config.toml
encoder_arch = "repvgg"
model = "image captioner"
dataset = "made-up road signs on poles"
train_examples = 122500
image_size = 48
crop_scale_min = 1
horizontal_flip = false
translate = 0.12
cutout = 0.25
tokenizer = "word"
vocab_size = 55
encoder_norm = "batchnorm"
encoder_activation = "celu"
encoder_depths = [2, 5, 2]
encoder_kernel_size = 3
encoder_stem = "single"
encoder_widths = [64, 96, 144]
fusion = "cross_attention"
decoder_width = 256
decoder_layers = 6
decoder_norm = "rmsnorm"
decoder_norm_position = "pre"
decoder_activation = "squared_relu"
decoder_mlp_ratio = 3
decoder_head_dim = 48
decoder_fused_qkv = false
decoder_bias = "none"
decoder_qk_norm = false
decoder_parallel_block = false
decoder_inner_norm = false
decoder_positions = "learned"
decoder_cross_attention_every = 2
decoder_tie_embeddings = false
init = "xavier_uniform"
residual_init = "none"
optimizer = "soap"
beta2 = 0.95
learning_rate = 0.0014
beta1 = 0.9
shampoo_beta = 0.95
eps = 1e-08
precondition_frequency = 20
max_precond_dim = 1024
one_sided = true
adamw_lr_other_params = 0.00084
max_steps = 6800
batch_size = 384
epochs = 21.3
lr_schedule = "cosine"
final_lr_fraction = 0.1
warmup_steps = 680
weight_decay = 0.1
adamw_weight_decay_other_params = 0
Rows from block 3 of the image encoder of a small image captioner, named by matrix and row number. Rows with one number belong to one channel. Each number is 128 + 24 x the weight over its row's rms, rounded and kept within 0 to 255. All counts start at 0.
After each channel's rows are labels from the 100 images, of 14848, where the channel reaches its highest value: "patch colour" is the nearest of a few named colours to the mean colour under the peak; "lies over" is the class under the peak. Only what is clearly more common there than usual is listed. The data: made-up road signs on poles. In brackets: how many of the 100.
# c3: 3x3 conv (encoder.blocks.3.c3.weight, 96x96x3x3, each kernel summed), inputs 0-95
# c1: pointwise conv (encoder.blocks.3.c1.weight, 96x96x1x1), inputs 0-95

c3.62 [119 118 129 133 138 114 124 119  96 121 160 155 116 112 143 155 130 112 128  94 119 110 107  99 140  95 123 106 113  89 137 165 129 135  80 102 114 100 143 123 107 144 133 128 151 139  83 147 111 113 121 112 127 121 155 119 105 132 103 129 134  90   5 147 106 142 111 134 120  82 107  95 106 162 132 115 127 166 134 105 116  93 117 100 117 137  84 144 123 126 117 127 109 103 125 126]
c1.62 [145 104 111 151 130 140 104 132 103 128 109 157 157 105 166 122 115 165  84 130 170 162 100 165 108 120 178 133 140 127 112 102 163 113 151 101 115 108 114 128 129 152  95 143 142 147 162 122 118 106 135 109 167 154  98 161 117 135 101 144  90 114  78 138 143 107 115 102 150 143 100 161 132 110 127 106 134 129 130  90 103 151 130 157  79 156 154 103 101 166 142 155 153 157 126 105]
patch colour: blue (35)
lies over: face (52); rim (39)

c3.40 [152  81 151 121  70 130 191 112 100  88 118 175 155 114 111 113  98 105 128 133 154 108 120 150 139  80 136  97  96 111 153 166 115 101 134 139  90 169 137 105  57 139 109 134 155 145 131 130 101  71  97 113 151 125 120 144 144 146 134 132  87  99 111 136 129 115 150 126 108 113 102 133 127 134 122 138 143 142 132 148 123 140 148 123 125 138 143  99 120 126 119 138 109  88 146 133]
c1.40 [116  96 140 142 104  81 122  73 125 163 118  98  90 119 104  86 146 105 135 105 116 115 117 115  88  82 121  98 115 122 166 132  95 121 104 167 156  96 126 142  83 154 145 134 150 134 158 142  96 127 102 156 141 108 142 155 166 128 122 125 148 132 162  92 125 154 103 127 139  99 139 161 154  84 103 107 112 111 115 113 159 100 123 132 141 140 131 111 171  92 154 118 133 111 139 100]
patch colour: grey (63)
lies over: face (77)

c3.14 [119 136 117 184 107 117 121 124 110 156  95 118 142  90  79 131  86 106 136 135 108 114 117 138 112 156 144 141 131  80 138  74 140 151 122 146 134 101  96 121 105 104 111 111 101 189 124  90 141 162 167 108  89 122 105 142 100 157 155 135 140 132 152 104 119 163 154  96 122 129  98 149 133 159 121 122 119 125 148 102 153 133 124 122  74  88 123 133 151 105 138 151 122 137 159 107]
c1.14 [123 157 124 102 169 175 127 156 166 110 128 107 121 128  89 109  82 113 112 110 147 142 112 146 159 103 137  86  96 106 114 131 143 118 101 119 110 126 131 143 130 137 131  80 157 135 138 154 104 163 128 106 135 109  91 122 157 123  86 145 157 129 176 124 113  99 117 111  98 109 119 106 129  98 149 101 114 101 161 111  94 147 100  96 143 100 144  91 192 123 144 117 112 134 115  93]
patch colour: pink (31)
lies over: face (71)

c3.31 [ 93 102 119 110 134 140  72 136 158 152 132 143 132 146 101 121 144 171  88 131 140 152 143 142 140 111  88 122 122 122 156  17 125 157 126 128 105 112 163 152 119 106 102 112  95  99 127 105 116 136 132 117 119 127 124 142 113 149 154 138 122 136 131 130 123 140 128  95 140 130 142 173 136 147 108 147 169 145  95 103 104 144  95 114 118  77 133 101 105 162 141 109 105 145 134 128]
c1.31 [147 126 173 124 149 167 107 114 128  85 166 160 130 109 104 104 118 108  66 101 133 110 116 118 133 105 125 122 134 134 147 131 145 155 135  94  98  99 131 137 132 100 126 134 163 139  85 145  96 133 114  75 160 113 140 122  94 110 103 172  87 150 117 113 164 145 158 140 122 109 148 113 148 151  78  85 127 112  96 128 162 102 130  96 111 158 146 122 147 127 171 134 139 125 115 140]
patch colour: pink (44)
lies over: face (55); symbol (45)

c3.1 [143  53 112 147 139  97 138 147 136 120 158 110 100 140 116 134  92 108  98 152 112 144 111 120  94 125 104 138 111 127 111 129  88  69  96 127 139  93 120  91  93 157 104 142  92 149 101 155 110 123 106 106 137 126 135 133  92 144 134 143 126 149 106 101 115 127 133 150 129  96  72  73 132 139 131 149 125 144 115 127 151 110 122 106 113 109  80 137 143 143  74 127 127 134 149 163]
c1.1 [156 106 110 149 150 100 172 125 123 106  98 102 126 131 140 112 158 122 136  93 113  97 120  97 120 123  83 183 125 136 173 153 132 122 121 161 126 112 178 121 113 119 128 141 183 147 148 177 108 141  89 130 110 123 147 119 116  93 138 107 144 154 103 126 145 110 158 101 102 123 104  98 123 139 128 130 102 108 134 119 115 119 164  76 141 155 111 164 122  92 130 154 104  86 118  90]
patch colour: red (28)
lies over: face (92)

c3.86 [114 120 152 171 139 121 114 114 138 109 156 140 135 121 155 148 123 144 112 135 120 125 154 123 114 155 142 151 161 131  77  77 101  94  95 164 129  96 125 139 158 149  84 128 131 111 137 116 119 153 135 125 123 110  88 144 140 112 155 163  99 147 156 105 119 102 123  50 145 136 101 124 170  98 152 109 142 137 159 136 122 169 117 158 128  73 108 182 128 134 149 111 113 126 125 120]
c1.86 [ 99 133 122 146  76 102 126 108 127 152 113 157 171 124 120 101 151 127 146 144 105 134 133 146 134 176 155  88 131 150  95 122 106 152 164 116 116 116 125 111 125  92 126 107 147 176 102  88 134 131 108 144 126 129 131 173 131 139 108 122 132 154 136 151  96 109  69 113 138 161 149  94 155 133 105 106 108 182 136 124 166 166 142 144 169  82 135 132 122 152 124 124 108  92 136 102]
patch colour: grey (60)
lies over: face (84)

c3.0 [ 99 164  94 128 118 155 138 148  83 148 101  87  97 121 114  79 101 108 111 131  86 108 108 134 166 141 121 122 107 105 139 148 170 155 132 101 142 118 122 117  84 117 170 122 146 107 128 143 109 103 131 124 133 114 117 154 169 165 122 102 159 130 111 136 107 149 116 185 107 115 154 116 143 137 127 109  91 137 115  79 107 170 104 131 116 138 122 150 170 146 109 125 139 118 155 171]
c1.0 [ 92 170 145 147 137 149 160  94 132  99 162 170 154 154 114 126 133  94 135  89  99 135 138 144 180 139 108  94 124 105 118 147 128 121 115 161 137 110 119 179 146 151  91 145 137 103 110 119 126 132 134 131 117 102  93 139 109 112 138 143 108 121 113 127 125 140 138 100 101 106 136 182 128  88 169 111 138 154 131 131 137  84 120 117 121 129 142 172 176 110 144 170 102 113 112  79]
patch colour: grey (61)
lies over: face (60)

c3.38 [ 86 117 119 147 141 126  88 121 136 136  93 137 146 134  52 109 145 133 140  69 105 116 117 139 167 121 116  95 129 170 155 101 109 128 115 108 124 144  61 129 119 117 151 109 135 116 124 121 136  98 127 138 133 119 158 161 153  74 111 145 138 151 120 123 146 109  87  99 135 109 172  90 127 107 143 126 122 140 142 122 150 148 134 115 157 106 172 121 136  89 107 146 109 102  94 108]
c1.38 [133 143 150 109 145 106  97 175  82 135 126 156 142 145 130 151 104 157 125 138 158 160 130 154 164 127 144 146 151 111  91  76  75 120 139 100 138 135 134 154  77 135 106 100 119 121 130 112 123 164  99 159 119 128 140 125 115 110 151 128 120 143 124  88 185 127 128  94 145 153 149 105 164 118 169 121 170 114 133 121 148 137 112 122 157 100  84 127 136 158  99 107 136  95 141 157]
patch colour: pink (29)
lies over: face (72)

c3.23 [165 143 171 139 111 118 147 102 117 114  92  87 143 121 124 110 121  87 130 122 110 101 114  59 129 105 133 102 137 156 138 145 133 153 191 169 111 146 138 106 115 112 168 147 111 130 132 119  91  85 110 148 146 149 132 113 123 136  97 106 110 136 112 163 167 124 127 149 116 103 183 122  94  88 133 120  95 121  89 141 136 120 112 109 141 150 130 106 117 135 128 131 116  78  95 144]
c1.23 [116 125 108 142 136 141 130 109 132 120 110 130 156 183 164 115 133  99 148 129 136 126 169 120 130 120  93 100 139 154 112 112 143 147  92 129 152 154 121 154 149  85 163 118  89  96 113  97 121 157 112 126 152 123 120 160 171 142  69 120 132 138  98 128 146 116  95 102 128 125 191 128 149 101 143 162 127 158  88 157 117 141 162 155 117  94 139  91 132 114  96 149 119 136  86 106]
patch colour: red (30)
lies over: face (48)

c3.3 [131 102 116   5 114 164 128 142 134 111 127 147 109 124 114 102 113 153 125 159 146 120 132 185 146 137  86 136 106 119 155 166 131 149 143 124 104 102 163 115 114 160 151 132 100  81  89 100 142 147 108 141 123 122 132  73 137 126 125  98 131 146 122 131 151 127 134 105 151 130 158 102 132  90 132 130 147  90 108 152 122 118 120 110 123 130 117  96 135 134 118 127 136 129 127 124]
c1.3 [122  92  95 122 128 108  97 120 132  86 142 143 115 138 166 163 125 157 133  92 130 121 142  80 140 165  55 116 135  94 119 104 120 157 112 131 144 119 121 144 153 111 133 148 115 176 150 145 116 110 116  82 132 113 169 142 133 139 112 142 110  87  82 139 111 149 134 128 151 160 134 139  94 141 114 121  94 112 147 106 122 103 104 153  95 145 138 128 125 168 113 120 114 147 147  62]
patch colour: pink (25)
lies over: face (80)

c3.67 [112 136 135 133 146 122 132 112 111 129 120 125 181 140 102 131 125  84 147 166 113 134 164 137 143 133 127 115  86 125 113 128 171 188 148 180 144 125 155 121 121  75 144 207 155 113 106 133 131 122 159 120 122 151 110 110 132 108 133 166  96 151 139 125 145 164 143  57 136 110 152 125 125 102 155 123 161 153 143 164 115 129 116 122  94 118 118 153 127 145 148 115 119 114 116 143]
c1.67 [179 111 134 140 102 118  91 128 153 105 136 111 121 159  86  96 156  80 158 138 138  84 159 152 164 128 122 131 105  96 160 127 132 177 185 136 144  99 125  88 124 129 149 144 129 161 146  92 158 116 141 140 139 130 160 142 160 126 153  98 112 148 118 111  76 147 155  89 141  94 128 111 126 114 153 123 107 157 119 123 142 114 139  91  97 115 141 146 151 111 156 127 117 146 140 146]
patch colour: grey (63)
lies over: face (71); symbol (29)

c3.17 [177 146 162 169 116 154 105 121 158 126 157  90 123 157 153 134 148  76 109  96 137 122 136 129 120 184 147 164 115 109 157 150 120 132 132 154 158  96 118 150 125 163 144 111 101 153 137 122 144 155 104 166 121 122 174 122 125 120  98 125 148 154 131  99 156 131 147 111 133 120 110  91 147 119 157 153 127 157 120 140 148  97 115 146 154 117 102 116 145  74 108 158 101 104 119  83]
c1.17 [ 97 158 134 123  81 151  78 115 152 146  93 101 101 109 135 115 117 122 151 160  92  90 149 105 143 168 115 116 141 153 167 114 148 140 152 106 100 160 119 136 151 142 157 147 149 103 132  98 123  95 148 102 148 116 132 101 102 109 149 111 161 141 164 159 153 153 112 137 128 127 101 133 121 128 115 151  85 108 126  99 107  80 139 141 142 156 144 133  78  91 111  92 114  95 115 133]
patch colour: blue (38)
lies over: face (60); rim (27)